Weights of a small audio frame classifier.
Model: norm groupnorm, widths [192].
Training: 7300 steps, held-out accuracy 96%.
Rows from block 3, named by matrix and row number. Rows with one number belong to one channel. Each number is 500 + 50 x the weight over the matrix's rms, rounded and kept within 0 to 999. All counts start at 0. Numbers have three digits each.
# filt: filter width-3 conv, dilation 8 (model.blocks.3.filt.weight, 192x192x3), inputs 0-47, a 3 kernel for each
# gate: gate width-3 conv, dilation 8 (model.blocks.3.gate.weight, 192x192x3), inputs 0-47, a 3 kernel for each
# out: residual pointwise conv (model.blocks.3.out.weight, 192x192x1, transposed), outputs 0-191
filt.18:350472489466457458517570510465472393529564523437543563603446497561451473515535394521435475509493518551553546469559502438480537511509590507558504554547438536476479527540512486487467496584427465476511541567563614576554533591538575629512392481525537516520453480474564628580467434538447553482574507502458542509614595482568596481447451455511583583434620516418470577535513486464550557513429524528570504453409510571502496492498531457490477
gate.18:439477635574464561460520480446517489490502485422480569520558535482520518595483537440534543444556534511530503512547479541558532540487562555515589446514448510612449485528509445490510501589503555511463506526542507544446483600445534527472456447489473549522493581522495589538543498497489499611478539509484475538496586444486486530472575553426445475514423558480515450524453478537495496531579476568458462488542493536526484471640552561450581
out.18:509544609491518607546563470548504501508530525483570476479549413574543493599433510481545469547509498473421494569523487571519509534575549530581454452435532482493514515577513507436508498493504440528562468469426405412486517531469585479551600498504572425514545494441482488487441514563406457529521521392467543427434511535510523506478469554494433458508513558529504429488525562540547480488564475505529428511508452601478516443431488502517537502536515468430397508484529580504493477513549445484515447528418516532483531626554462622511508489496544519548519461509574441520441452525505508530
filt.19:444485487523445511539541493589528462513508477454505528507508523446493478536457543486408489518483533578633590546614551526526548492426539499479484474560433550497612456542462399538526506512458646520463514595558494507543496540474459550575557536451478489415497532472436498506520495578539477426580603486545515435505497548465578532538508475511540544597464524435493516564545406510479475495565524445412473582416389565511525495462552443505476
gate.19:421445596477638456502431511471494476596485578514437446529424612433535464510567432486421522645482508510563486487457479516598557508512477530502535496500493613467485547557526482525480562517486579617475550416539497464483526465506517516526592508426579491497497581496494445420487427521532567587488495438476580543499592470504472415556536474525538528531509506511478482536493467503424503456477512554503561549484456520549404532508528435549454
out.19:468557456521476579441530456541503427454518537472474472419486495511415527512444539509465498515449510472520447437532464453542474565509455551519559457496496487456523578451556532453523541455531465460529467419594522511510433542458538493510446457541426540475531497572507506523516503440526406532389522525380471433561661549484457475567468477466553445526514536442492470429522393561546515517409456436543578552477439544515489465455439500514510440468524517485532573463544520562476454415528406424478577492440658434474493474526513527532544493496460471368558498494412492560562545485526429476
filt.20:503537457524524532444469503585577484462459557488504657556487497468554410540509475613469538456524569480545505451485486525575529546388622479491432554421426564526432454480402443525475495496433529511557490512504477491437529577379474428514475474578433501489497430473471483469473479538505507503407556453491452489506466540450535545495521519485559511544451541536483495447547518510529420490568626473484469539490384444498486558499573514560599
gate.20:542480434544480481531501581516471423527568445495479428524442458452504507470546512613634528595579513501547543551441477556503516556466564564589530553577513491467562477486407526481367440497473504547495496596525497471475594569547519525462515457636540496485565550470431465553442518537482517538534437433500470443592605532399575477560574428436506482550526634594493537462468434428456484509581455504515459525471556518525425470531496553521615
out.20:495535414519568447505453572458515557546545480537479454595563584498455513473529545492518552500458565481554498513545492430487547531529444469512485530408516498504471606518492540548521570504529522551476531463508465506577533518506490440537493529513536552501530492540528498539492540529434433475506477487492458501550504420392571502431544586536492461472423483554548572467576574498547538579471489429557542438535544541528507558493505532543499461454410429512549557481516513495603506550586436515563594495511576449472439540502488440454479508512495514553437540630523545525568449476440329513
filt.21:484606376530584506585587483550479533442423467457558435510463474487447474488528489634466617477464472527521447525518367504516477501470553397497481516544452405459561519592576526691621461510507514552487483537395492530501484548490505480551484564385515484522435539519474557434539444518536550501575521515547553547545483552501528444532452550499577481451577573549542581494581520491524423529524543494522521538554473467438494486577531557641523
gate.21:522398552486505375438423472534553524567508414543471587558447416589540475476521435516587543517544558519568498474540526536493445530457489466501483489504510566566516459537409376491456436482447447407516453407541451512399474462448471469489392420521507523461560503607586419536548474521542501458561525489520465546452485452538542547488530511518561525530523528490525516554466454510505534511422491506509470514486429493570371527484555495421511
out.21:567458590468480450540518434458507406459430553522493472476464443510461552500423520456481373540501467487568529541433474513585377496569511520522547541580558593463546452518469461474512563507582469370494492487450541442502557447453433386519487507532438435585521475526453523499531512445481453520406497499424471454569485497427486537534494445494431495540494498498466506484519558433483545512440411535536505498481495509507551435481441543476446500547526421514483424484454505452521533554485473527501466447498418480583508422521487480470558535475483448549463432475555471479425522452471508479
filt.22:556414522559503428587467563500434471455552574524494558515431518584514469542465452510442410522544473642493524497512434476520526496564499492604492434469549522472568422394495544445562539439546426530527472574495569477513542456548531510489454471410523495442519388509576413540488475464527362526440576630539495517471503485492559599501416524482436449603460466519584484501520576467468474489535487501484447597449571451503597431489515500406405
gate.22:443514515580527552445532427451551472496490533430584586515480501516475410579542512510546462538576486531563427573424546492488507527529559609517533538529422513460478484533421428516448442612450536530486558469452476582559486585363474514460558457470491584516502576407486629394506520437530533496467597494555448450563504506444516446508550503486441564499507538481516411462544407500431527466506449501559534462537502517523419588586509532448490
out.22:613474388424391384506378481545490543449360421455430492425551513541518508442519494462445453540457453508508459591453440442443494342582519503371422503450556470491568518560415520487572636465434527493515459552539580535518529558478496526545456487463536480414604473534435476445545552532361488540457550482483531397416464476514486461523568533490502530485477517556442552549480488479520480534522592490527543447462426479495487521523545579515524584492453487441517456535538496478448564474500555422421469562481573578521576463601514526530495512491518538492452515486483583561556411523466531449
filt.23:449529519522504489418494434507467500460570467457470518565532574441510417468529461637574561441440462555436555541477506514487564459592542476506523567491530481538543462545484510532512529593405529477491476509505512577500470547472435477443419506526524493496465475516511471518489621562487428538489609522471500471413512446511502493442486519458473539462481537512455560574488545409574523537449515474569614524527477406636418472433483419484490
gate.23:440534379578453439508478530463568465505519401479361485432502533533581505450478494513497568460496468484523531577517506509463469615512444535494476565509513510348425440476440532487487491505426516399580496468442451422459507563446555499447526534517432447478483394447501499514487387419477501476509570477517494497430514492525492476504527509533468431470479559497464490545566549541505469537435524557456482487496499550504578503454508518439497
out.23:481502545503367521485514550427553456429509441472509494495535489548474509521503466506565490614471494509600499565523445451417476453489481488499449455449440462456472420501516474514615483474479408510497552460577426489510577450458435494478444495461502574444465530460481446491422489500530553479495477459476514490469516439535478518537548401507456484553516529464521484477466416453635497495517518547469471500458508537541509516495556501503492468467568471491493499481417494463508421515441465516485486516477473458450477510431499512450486484567477542497505438520541485485501553492534536481
filt.24:464517513537495529490443467503458523526475531578447499558515451534491475538549583548512529450529463572551445520557585392484460474476451552481564410449529489575561532524558386504395418422492519428474491481453458523595513485533543475488443513517469508496470484466597465495542430486492531523576465538510596541567397498540550459462439473523553431581487381487407515476469372571487500512561459509435604500465586561575523525484464419478469
gate.24:484501490450479508538544455598435487499484515545549460575497472487474552449482480569356483446532415616437544472522466477481520634576533408426507462447435494463468520455523557519524474618461507484449522521548438535492465506455543491540444541425471511505582379624473560557513636482541523504462434545519472487615407576509528492583492483446559435484632510459553588496394536474494486494559448438505558485534567474445556439503526436558545
out.24:469505484447542521517472386520519485583535465488503486387579451511366444373481576462494586525405523497547418496466484527530523496462456448453536554541467522554541482450499409524506390448433474395553552540543491456494481434489500567412444433494582474458462504497564580581451523565550486541526555483519551488442441483509478529378497461538496566564467447609548457524433488508630475497433490500566579449477524488474530521556492443433497550496435448548512484497513549512511480500536533520494512548479562548531588543568516506561477472477480461541422499548501562492503610488487547520
filt.25:495554449549545444425556497509555506518619537587553561464538417543563535517447516535538527498513547544577491438476517457503454507410506488465525521485552363452529566542532605522481470617529510518571503571505517538472504505475518587483530503545559460487584542523438531544548579477520471501533490519523591487460493519520492529602604488574614506422564435472540451503617528508513499517576556478445432502532455558541441424490525478523463
gate.25:542527500452512521525507501659516505488489536500509472468540492507469480495519432656528472479558501539520449491466542522483445452527526404480535502534448543583505524561436537548466549448478434499475597547526461497435495530480494497520488561476429487504594442448470542424533501503470566572511597496491554599487590499438529589472544443620598522359524513533552491500461510377459522460501526558529510451549536443510504539598442568556482
out.25:463575535607490427553513575517520570470562506501502438502543599497534584528503580576502536470462481426608543494462510503486477456536507460397561627468550544541435614552417521612522538489558509486530464537533497451564534532597450497525477536526448482521526516501570549494477430578423509552533497533580536570487536536430497462498560574519534497580587545587554502508516492465509489530458513519520515477463477464530556439568455465497550411438483539504455497554512484660561444467562507437500508427472438546503530507522440455496457450399497488422425588536474547484523490558529479406
filt.26:449536464538561439570491516559505419488527596439398496496564555539603527575526530493559511521491497612581552406446505515523464478499419528495483498499503505513478516555486445566565516458509483482596550509493450574454577462550446454524543549501582581565469503463500511529477559517523491514507451513470590429463577531552532558407503455450503560443585504543498452489608514489554508495500508463560483514484473515488447556471529479519448
gate.26:506583514508561527550542455528552520433515555428528615418503522501537485530458535530512546457500563552491501444514485482587629484528467526516487513485447522497604494525435540528444422422502528481476554346532506437568574557627535547530510517538536459506564486468588462551573543463529511478395510543510429472494508520552539591500482477525494390608546511472492539479606484502475610457555447599463526429583514541493442548490498650566429
out.26:514574422513424528500472531463549451469553517470550585513472420519582424492531425436398474628475527443422478533469454462507559476504518477561538480411486524533494528504426434491524576479545471483569525542504498525479430503446608548537515479507568545509453431531531571595469562523640642499545455573524488471481502611461537568533589544467522580517542466463576533545603405470545479505536498530512502501469355449547559497569460541473436416444450452524575415505505495534560438531488540581483555498493557401564553425424461532531431437483536505603510474413555561478482559526509483497
filt.27:495497587478530522449356546476536581456453488529513495531412481476455629517555483474412503486448472525470557546614559520484493521469444523584529420418524532450642426426586535460462536512499436486481424518424495421568483513580541466448414579564552537480547440476531493519438513498537491489495606373557475479511364510524469585537498464497460500438476519521485484417427532570501510513498491518436605515514491486495564548557484539498534
gate.27:502512437466512546422546426530514461456553516489598491561510562502547446499441436530447495442509538478490542549472626450562496614504545498515529503517529465475462465512591434512498505538433426568606440507589446536470492539469515570522590488514480609543514534531460594423493552569604481555519566492526471511544510475470469455509457545545377451535530459485430496566507553477488471513468485479521550529566490369496558498517441501555452
out.27:435523534445505512490387513432518497529476525493450492558446491551501488494470504460522562457508454440498364531456494487515505463497521467467370489513562515517489559500555576360477521432437470532462472480497436462473547470464570521514524473532518514449459555498435432518421528524483540486424515453561513531507592499478532479462528564540460499436413457516498438459404489526512492537465555535400435518405471542515510501467462465523508474481502498514591471522476426530485539503523539531521521435568523459426461484478537423539435487479546430539504575539505462490487532576442625565
filt.28:548512584479577473428443474481535532487463498433513490492474444438442606444497454477469490558469464494547423488598497532486476516496490427502475463519514501545544461560416427470479591556580464537561491457524522484519514528604417481499532495611465479500499508600499525499480539488548400559495506499454445427455455513453461447513496562416532517546505504523558524515557498459450486557609534502529542556468574505514511503485595508447526
gate.28:508525464552581555449433549573552440468466419516477572536461482481523450465535450553429524514426561422489501544487500437486470474542534506439514448470462436535496400457556425455460575513575482568520549565521568529526386449446515486575516530463559557490479521520402477514446529475482531528458499391519393492379405511514443442533437590566448465497526548493604514518516507495508500477423561432589535516480475477585546522469466520462503
out.28:466397488525368441440476418627576494466585405608549430477465508360502485456478522578482530477543617516507530437546481528442410463582491432416421541517495514530598501548511493467520492478514474456605565517561468472542459477453483536409573488627520512491493487511519499461491548629400513495494490540506468540547409546495613506504480457463522518547600486556610436366408480417481537531547509466442436443442581536443565501478516495450499535454506487451490512523469472506501500568466456481524527489525528596504529444490563478446484500553522468589487506534482474504515490503438399488
filt.29:526501453483542530462489472477529496553497571473499474457509520545470503502447505445619514541500567438516533451536563454535428464567566450561500469575528454519404454468496543478458442470484504451468503494519455459512386473416519463478543492395545532502488492478471503511475546485477513538517560570445469510356418444547517468555536567538540580474448459420462475446575477450555544471533522397429502501455528515482516487471452486563497
gate.29:480523577514477550471493579495514443383464514466557615531553483573495573468530598553587502533545521564498549434511563545505657509536534655542545471511633437570537504485503449457500524474610582524536429485525561556540428480552523452431504537536483555542434485578556480556578533579575551613537418466546463507597428563463529437506451498456588426531545561534487512485420519446517553509478504491566555500496515605483528508506600563459590
out.29:383535581423421647586501454540521468395506434478438526537523542544468511584472470473467551535519442550529497449463535500567490523629544537503574494569450425422535499554333457520512505537552570520491565435509527573485467534471524472518461491485519503570450438499414509449527451574609492448582498502419587445517458532423587468419435555515532485533523431419521487453517455524514419568447586518488512473556534618464554587449638509452466524458472530463665504477332396477548549473457402576464444543471455404483393538591487508465527544475540511611426569468486487523488519537490470328
filt.30:535508487527540494574446511537550489521524516441495490545482523551506485488526514544501499502490503573391423481456508441509417446487474534505567484439570494506429485497605481566501455442579557483481482412497512532565451465493467505495466593536501406465554505444502501431570430513446476488483512428557541493560476480456537518494405483524572504549441475457450539558568549519449505543461455478478493487430534582539485486528466546464549
gate.30:437490568434475495509516448442510445433457480390437474515465518498575514517476452457470522476500580520440493524419462559513524442436469418458506457433506488483457406391506395400527505462480542422444456544525469448574518536598585469533531576508488437484510508511576447532469448410488470482459482496442425487497469435453462511494465507452393434491421489449532558523447548545459490545467467442413519538527498500540602421562430472449476
out.30:571509536507510581438540444547444491523504526498518534425490559437495433531446502449494457396492428494362472525504497449541432581541404458478508522473567419566619438606510472525480559511491511476458578506465498493471387526566477479438462497585566665419445543487530438486579526540459536430615472446407506486492475529481563545464497568492422420557406435467571436392470465445524431449565550409496558512496416646414484554582480449490495478569468481354444533551547525468488515562550406508493482475484518414500546460470562457511509438563465408477525494587469403508424382475451541540
filt.31:508495513449538494625501576477564486412532559430491483510491501522457536489541511625597612549528570525545500421518420513492500403496441434548413562412551509496554558495603413570540514604510418457421587472540508471563470481562495583536503477520523539566426453396545507544575517509549401496526563488471555466483484413474557498538518467600574581518516550453480496516454376555508522549562491491466557574481493548464565491549547506404459
gate.31:430511417516530567525460497589492499492456529400499518483536496580523509502485512512532494550537532520482563489551485506590552432499524503578540487455400499451540440454474521432405465530534495566507468432461530472562473408558474449483474483459505495450519554459472435502490465541430453490525449500471455473499484536436443528516525553507439444399493479495525502525520520435398548428546478485469471537405513553422556476474504477485546
out.31:535550506498469512500568494526611423523481484495518517508439486546386494511489482466482545554498516552474579512586436497546517557542533497437532419473572674384516536537590509482491538507563524479516506449476531521581474495480514537535495516520515421431437493518524496451503535518556558500392524557496463463523513475478458619488520409496518470560431388500511457457503528468566516494506504434519496538525445452462555415480490481436460473494478428459439509509426525478490445462522483428534508484520488486462438493491487465460465531434547508451417502558447492539548514540522494511
filt.32:470440456471548511422369506471451414540509451567497578511569479497457481493468501581576539527472561566442504504479586524457475527462572482453552492407427518597508571492446542469457572411462524488458524435558472572556510401509480486459474448489573445549504525541548364470513505534505503587491511428548483477503452496538483532540470492454577428548509505473451469463407435542532457486469438552446530504483521511515550409504485506444522
gate.32:485462565546554522509503486604632485497492438460510473530557574445513549471586488468433533645506539586498464513470498509485491447484421591490485561459453442462554585537443459528562497543516434631488489425504541453488556460582516508577389561492531466441509474516567476516470462473604456510476520525483535484423481553486453521622548478472532595548512499494510500469480581484563539527439539482436416507456483535549520485480493499471598
out.32:469461435459468443510485579486487420579548486513562483511542459458491520439477545502448474564384549521458478375578483563529492469487588430517467489485479494467568454452518560460546506445469527513577454451555554491540465538522446594428511436464484521503463460543472499513511599469642513524520493472430520437518521489480345552506511522467445571467526552500421467391408514489480506443533466481396548531445605552459457532564440410493453505449402443538569472510600442503541451481519476490538604519498591333496436596523507530472448542491474462480532454532445584460422438473567478541
filt.33:434577543515523467321607469502579571493483502384508558478418541485441482455344458474411556563504505519539567472432527473487490485556522617521476475501480574498494550439469563536485426500494557445582518481435461534537458583473492587517452580505453507512520508541450543539515547493566534474386485575442527647515481518493525539584554562551535500405564554492564442471533485486538452497498520422485431389542505587456516550522503434521510
gate.33:567653420634527412500543406534497482525495443631620472505380504466468420577468499477515563525437535550502591464487426577447459502571474480455442504417448529415472561469435529506516585452515445541609531620437525449446468541429463493485548692485482393496490547526625603435486621497489467489555408513510514533476417600568463461479483506427377510385430547550476518553483447523542457508573505511500498520495475547415558509518432487518538
out.33:510543538503542569439497483498458523531473566418393578571509592469638453459435437502507558555430511372504545441453537551532543555443601440387485470430508594461473549413486434556616511480504514520522466460576473430572441513534600620519454528479484506440403567505530447471564512570451480451579488547498407513466510465478509408590495548494449477470474515609403649478574454564447450600482522469595607607510523443604459452460466452456497414553614454575390478491564417556463457453501591404442539438574470405506418483508497535418560505518465538491550576461550540523463562379361531496
filt.34:526494459508445542519544528515484430475611483460587505486464459441565422616490481468556447498554465422468529498547563446490440490440423549483582502518482549455539554540500514456395549583457418497555473565532452641567459495575417542505511610512558511496401558499478518537452489414494534488463578544446516551499528557467392559494406505552541569525481559452457532491429592465487475510496531530473495511514458505518560483500394465557487
gate.34:492535473550503493427552461450592463440528527475453516507452543471514436541496494452545526549451577531462529524462535481573530553496611537435457501472447595472487568382534499456489426455492474561492505523525466465546487490494505547433486608603540535431388485487572560583492517517546479547493514464510542521455488497469417542479505479523569462502499474479472516515581505551526477569476538444539558523592440584542544482548407351539436
out.34:494624489423591523475512492446520483456546532462547516552526460585454457484532459557590536482446566491593538486536526536484458423558480501530578421480523531604553527535533534550434518417470479433455543494638513460474507418534476599526537561429518608525631543499513468537529513498543513505504518533432580476504486494536363524491520496487588498556473403500482570459543554517495535559494502490424595573511534516597558492571551609572561559495453591482445506506502515495459489549472462462418575460566444460576461536491452474499462474509474558507443521458493437564545488532451487501
filt.35:579504596525497487515512527516562404466510433556545608500557574452514513448540478643538620487509630592447453526473576511483601584563584602443490546427521452472443429453479504524579522465431453527544456521447459515434505565482510478485396504476491525510538517579469541495474503440626508516493431416461469497469476439458523506594488520502542581429575496564473510480443502476512504473469571503488502490483392484544436466474563569585560
gate.35:523449586559536403516548470582397440469467422505450581385499435477602510493539501471555432602347544501560487644543542501540388511452554611485500518495515464470466441542572594410533462423478469478532497426484445465550439607461473552427515525651574453427537603474505485449578418528563601379466413486607494525438472387466492516382582452573492548556589429459544480503544432526523455452533514500420431495443568402363529532448485579604383
out.35:471537552569599498558411451533353492524461503485550419548488506567513454450671495488499530522509600534556428465417434513577553499497466393455502477522444412451565538470430606534403581480514490413433492527618439491575543413563494525547454488504504492545513556463465559415448467537521452480600460483498535415442542534502550497533509460433520444485502462520512511544548449421462490474501418506398501493565449546516513518432470522502493517522495457502545539514464553416467472413522526550587485529461474443586424507502526447510413518514523545451480470492492410458473505406515511563
filt.36:521419464533592512436528432467494388509529444469507558473578512429530414467478519460571419454552478387509476459538463429568535503574482430512560521618496500440425530412521481477449488567533430483545461499479435622514481479560531448495563595512522557449466475397424570545456567475493488459449497511465465397465532486463610508479490495560467495530448418456463521497566411468424506500540526537526518481569451408517583515417493559550506
gate.36:625559483593449479482503437475468443497601492372535448516525543543527521483422473555433545614455472487555540419504560435483494517551469480500506417546482562456475516639536463569433529534499475578485509529565479514401519529558544510489477508504460548455507518563541460535462544541577480494451507547445477464486511450559447472548532510530469443510513558465524543443606503459543523532529494436434422487537528575650479473500507444468434
out.36:504506517502582472507537501641481525376491461538525502529501476591529438563479485498489499480472513518520524549472523537561498550516488484477391457442499468524468557356480432525490524475488656477466507429396559529571500389514658569574563457506418497516442538593575538505558423527447449539458494516598478450553506395536505370499498475539495532513496550437514442469515536529498540527530600451579465497510510505455439457500467497552512496540457456524435539527563464482535554438377532535554486463505534381477352423465430593593584485544468501494438465501448456472512495593485462465
filt.37:543596484496496546575498485466538524471589575576540506513432541616536537478551500554483514482446456506532481540416449524442522488534529499432483468553468478568573398495465442460538411545480482457553544398482530561594490450431555581467455469419450425503618518529523462545590654530555611543426463539507515563544499547538451542483570540526445492659490486448535532551468540539597477578510484482505517535547458502559452544464499503533542
gate.37:343480508524617401422525443548561402516548469506433553576382477576521471505507503501533507512538440422481535500510533509416510489402566525395543463512451472391527540525431464444512534484412531461472524506566560508444482467488484478517421504464417521433456400442558524583558567582484432641546480578496416520592352449468490486483523490453556507434503495482455539522569515512461573475439530516482602472382509610403468499458463514463522
out.37:467513505519521409456480423528514578450430498536502468499600491618487465496548571531559461464498544500486458411510508558448573511485493475452534506519384490551522526437528550616579624460555454531493575543519462493460458499552510539448523535528470571509551526531495487489459577488473582459414494531442504584556434534453471536527443531475529521509511496438447502514471503494504475531508475505468460462489480472476531431484490424452525528505536454547529506403551533607481489580485444558387466507409481533575497475481497542519423464596496477497454472559529558482498598547478476483
filt.38:427458519624501522438450437524461471536560482456451487513463468489455544511496481483418552508535436535438545468527406476442446539470522547518423396459496490412552473484516520524492501529470521447392386431432594470482485509522473463506497475455542520493450423438474497589445339459531524552513495443472520495563506421499515515484491414484553439605468494553396565511583483590529502444423427459430536643447431409512567486470515560460453
gate.38:538473515564534466496421555513462495458502501471488542496509580490448558541545481509515458607553522497575531511501525570523501503504537521492461435521498451481557551465492528550446434363482526484464527531542461475440508479481420456543542615622463545507424431442571465545445389563535521461496481506494487473451477475474536528457552503471610453467518505534477561452464534524450538434448530464429473562449520426538492496519461538631498
out.38:524531516453549600551496457510540522510549472491486444537484479505481510526429534491542488532459455594526510456524508534486439610507485462488504462441554493445526541470480420526484469452530546574539464576509504537480516578513459503476507530524490506457459546524478513506453525502462492408560533470418512499517555427593498482542529531582452577509530517542466441500542541485516480501486508528464535503531493434486496538519450452432547534530464554434481515475487509543538489536485527523506533543509594518529528465552491551523527533515489569493481558580536479407437512566532534540
filt.39:441512608522456428596557554477489530512523522407419533553492409536512517486517438568469574532520531535436449499522490514469499449561594445451540525479476449468487489471549544372496495489538457564456502465487512480441506443499501573446443385581564500494463559488606492507464513501580495508431457617511535478510487521395498488559467494507385561554482508420520471555502470487498518508538456561548522465555577530354527440502558620500489
gate.39:572518466469548512528437511484380486447494530500643467489510495474513530466425547557374533628484589527466512591469479455537482521510429554603552559487507557442493466440447517516474530540442464614414504514435466534404506477432458500447511517479438493620505606478454511462481543394555427478490418398544437448471438539406473469570380550493453572477459490465491448490470480517459520453555457450550514499570458486475556480526501439473491
out.39:546502448529584433385441472448572559478418505491555569491540477497469499560443441499434513505466519523486460500445445484449419561512582407457570472413500547533405545525484515526466491490461513638626518491545507472422605495597563494486550551459542578568526389415446468461476518581586495492604502502618542521463473534524487548466467619515460494549544397397470464480442542572551494397481520464507523541499513425513497469571572510559556476597464559473571488567557398484556512492507532466494600483543490577536562590546436422432449454546470414481477495427492408521560490462503426530
filt.40:481607578571528582467512365489553491476495536465561501467498446433382508447507468459496535546508547546380473461487539537517501545585408430424446507459552531539507511580541507534598512581538556582495526526475489610500504446455518508410544578500497400510528472498449573516459639429576440586511598536489449557493472395502445510504549534475441598527425476576530523547473475510518419534501557464576434482508570529475417482525489521415384
gate.40:397496511342510526487556551580529569500544492530442527495520429429528595534518461502596468472554426584446557529491421528473425477435547536575513457490538560511427500516617553536469490364513477479533474403561460422592530566500490462579432507573496536489511412486401409586420305473434590534507496568533581476538558528546569509476491541529659465562627517502514515510633553485487526494430556521537591418479513455429492561429459551587478
out.40:557524531507587478549543560488444468467555579453537474480503521577454564481528478503541476550565540505561505480454438407482566502413539513465538475457521465480510465588479545603491521529499498590597540489574488534564606503527536540573486485461621479483524456444508433467484455507494555476507447407549541531472459516520473505471559508484461412491549478520448438520433526422483491403497506535470522460488553489537393433423511487495503545490444531488484437477532523430555534436481512461511556508405450457423422512467512484532485486476552571584401435567571435552455545439483479491
filt.41:576466455472489462406458412491461524452518537509432540470513496455481478488488482408524402405561426577474520431448458416468459504321385594569509493477398559405515631572481488392540450560490398574473456439542502488523483476441517537504400408441488509505483474475490465509420516484626489473471577467437528504529490498476524403485495403499516446465472564504528475524589432559476529516514498495441457433581440457547443468470484536464482
gate.41:593344530454446579506586599493495486519464543437514498512505472487477436517581500508601455489479442547539489551449526515492472541427524547525564467471541579437407440385519579390431444370490424523511546477507517444652469535481536509521393417592462568467413516499490479451479409429509490397530398444437476521433532496535485463484466571493530474527454454496447571443510450486454558446499586454499492443498448486528512491492530426581560
out.41:479546574492461506496480475522529438521476449489559416561415528374615574473548534478414510481394411609535510540407490495454560573492546524447524565608490526453522590402403517518410496508507529507410571438472457428509470493554427528488469470517475531466503577546500473617457570583405509477392516476473394492348475497502653510631442513371504441509625523529621439433407497581471556556525509539551628431561501578499463465534538522508427502504474510491508474478463442450548476529551511405414573489464443429451543512512494575489573592490496495540557519520559470490501444458468579495
filt.42:572425584597558515552443552560395631537521540491555523540541497537525498476535510484553491474444538535442551455506527453488510423572457566432517443524477563436642539505559467461475512521516474411506506545496479475482521482631570481513438530518489467445504483523580450494477527591394473498566412585472431520440521568441412409478477438434365508523450552456444551472426512488507457475539485516537524502563498511549478472475509521562423
gate.42:484651528534581402541478539493653537473505448482528532516418447443380511536409521459514435579523483492570425535477573524491482430476494512511523448368482493594510564514522484569511570467623541497539502537460492472537496527483590504440533395515445431505430496553436420494453581565408523494501374587555474525495541508592357531521452517539456508543547452522557566325608456556447538481526487475444502594353524402453512543607586473408495
out.42:536442550425534501480476640491500474511523443582414512510426523540586540534444527527506495584452507450527408488618591426397487327498549579505587451506566351502547525556564553475377425535671418507473519388483482495446474456430554504474480476546467439540436533585548549453535495428424509400491462522464520509512560500510453573540504527511535479535467416476470493631351489465551513524559510514429497456494467470499432452484529559556467520419500566538471517503457580470427483524474430632550485561521346521460521521490467477554448460447579628600525463511528550387516613543465464488
filt.43:565496414536522460556528434440478527467476453492489432496500441437534538563441551588570543572557501500488475503505448530498482476498410482438391453484514513492495477442457463509461517529464448469517502559433575492548473453492479519517535475533459618470440523446496451564453435604473450462605472566424491441450433495577524500514570439557500569511532544512586540500543484519567581390512529426540427537400457462443561526450523539487562
gate.43:508433471519455503486555455450495468533523438532421485553415571546450507516527488441523502470562502518527585494460533432578481585500445468536514440633497568614556545519579499491465538470448585495483494562543450372463599500494567468564547481544460591484519531475637552477474463517480598454532428558546499496483436431591505541500486509481435520485557422549591483484536426557499548569466515442535467514511518437458550545604451374470495
out.43:567552481466526596449522510430527450455513525513483583546484480575574509443425481442576609523508474581470533529576461459598445519478516579564541488553493435483428513404404478592469499486519517506498509520487416484494545505457424462471435440455391473467451442488510405566520496452479520444542506435479552454521524574475518472518486433500446366434483581536441526497461387492479422405527547496529505473558501503437540503517462516564411399480470529545458465511487533469522613453527527499426520360564481484459484489503377495446472409512337413452416466546443576549581606504509474487
filt.44:539474507400502478505454550609500505509478535498355376481508489534512459484431439592458461497442439451464467499505514456460449385420421539459553461417531524497531472451555486521431510435481584469564494418446448497495436442492528458465434476488542531525526450404566528422545491404506490563529467533535578530555520521474459465482497523516489490567520507501512456359504540520583516362448531450389521524526457484533531506427435482520569
gate.44:450485487549516494537522461513465449520488552484484392528450486540515538425496571448583487447495571439514400559549545520502519466466530543603490468420434623453451453512466534510554474484404548483508506463538534442467603387474516606453465479529499561469487481503518592572430499394520560498600515496505477566560533578483470529556496519503453614489483452552515448539462478467593510520528473455457543494405531465502550534480549538487541
out.44:505515477427459485597514560426507500487478503476510462484467467502537530566436583443514457558420464490433508452468430456456551501501472491502532506458527521563472425524507500533486498513404434506493486501497497434496508516560416469498485427510560487442554455534616466506469448522516476469499425545492458540568480419517507461520463517450461563516410477480515512518530460507477565468539472451523518505512463449616557499469471511468473589556426479530523487491508471500535478505476493504659512463460505522444448546532517501403564636498485541439504481484476506398503472538487492493
filt.45:494464427514424434496472468528548491468413429554532539551469501511598505469458569521472520529447507533475553476473461491416556537548603469393516450473536521391416463486468478459525485502538472487463478388458472491501552545460543485489523506478427555516541588484631544485461531470530576529495469532471522490482452521513539485549520525456421599562556492502455427537525521521454562415470509419477459427534524549531408627524404460563511
gate.45:518502434529657537515479424491517484476522475408518513452505493452440505557569535404554522458468424479411448603565521495483535517565447456432445496534487422429557452380495480443458510504537457474546505541572545530490483508475412491502594477421533527562464493499449538506582516537459368447500507471465500495514576556444573548518531452533595439449475631492518516419435411501479508495445470476512463502569488499495526512462518487592568
out.45:439438537519477509513518488574528572595391471544500545575564529474530603490508552483464462518498473477494561520538490496454554437631424455528455494468460456404479494527562609622458503478568440589441524466505555561504410521575467563591485512550525492466506548534476447555454613527582381435587525397456496506510529452459479549547504503445471534483487493487555558534504438494494605461482474454488469580513509483474588477522497495508452512506489481489613486516473441422486422474457514481459489537491503431597555478499529547453506444620478465510541496479438488424546526452506467500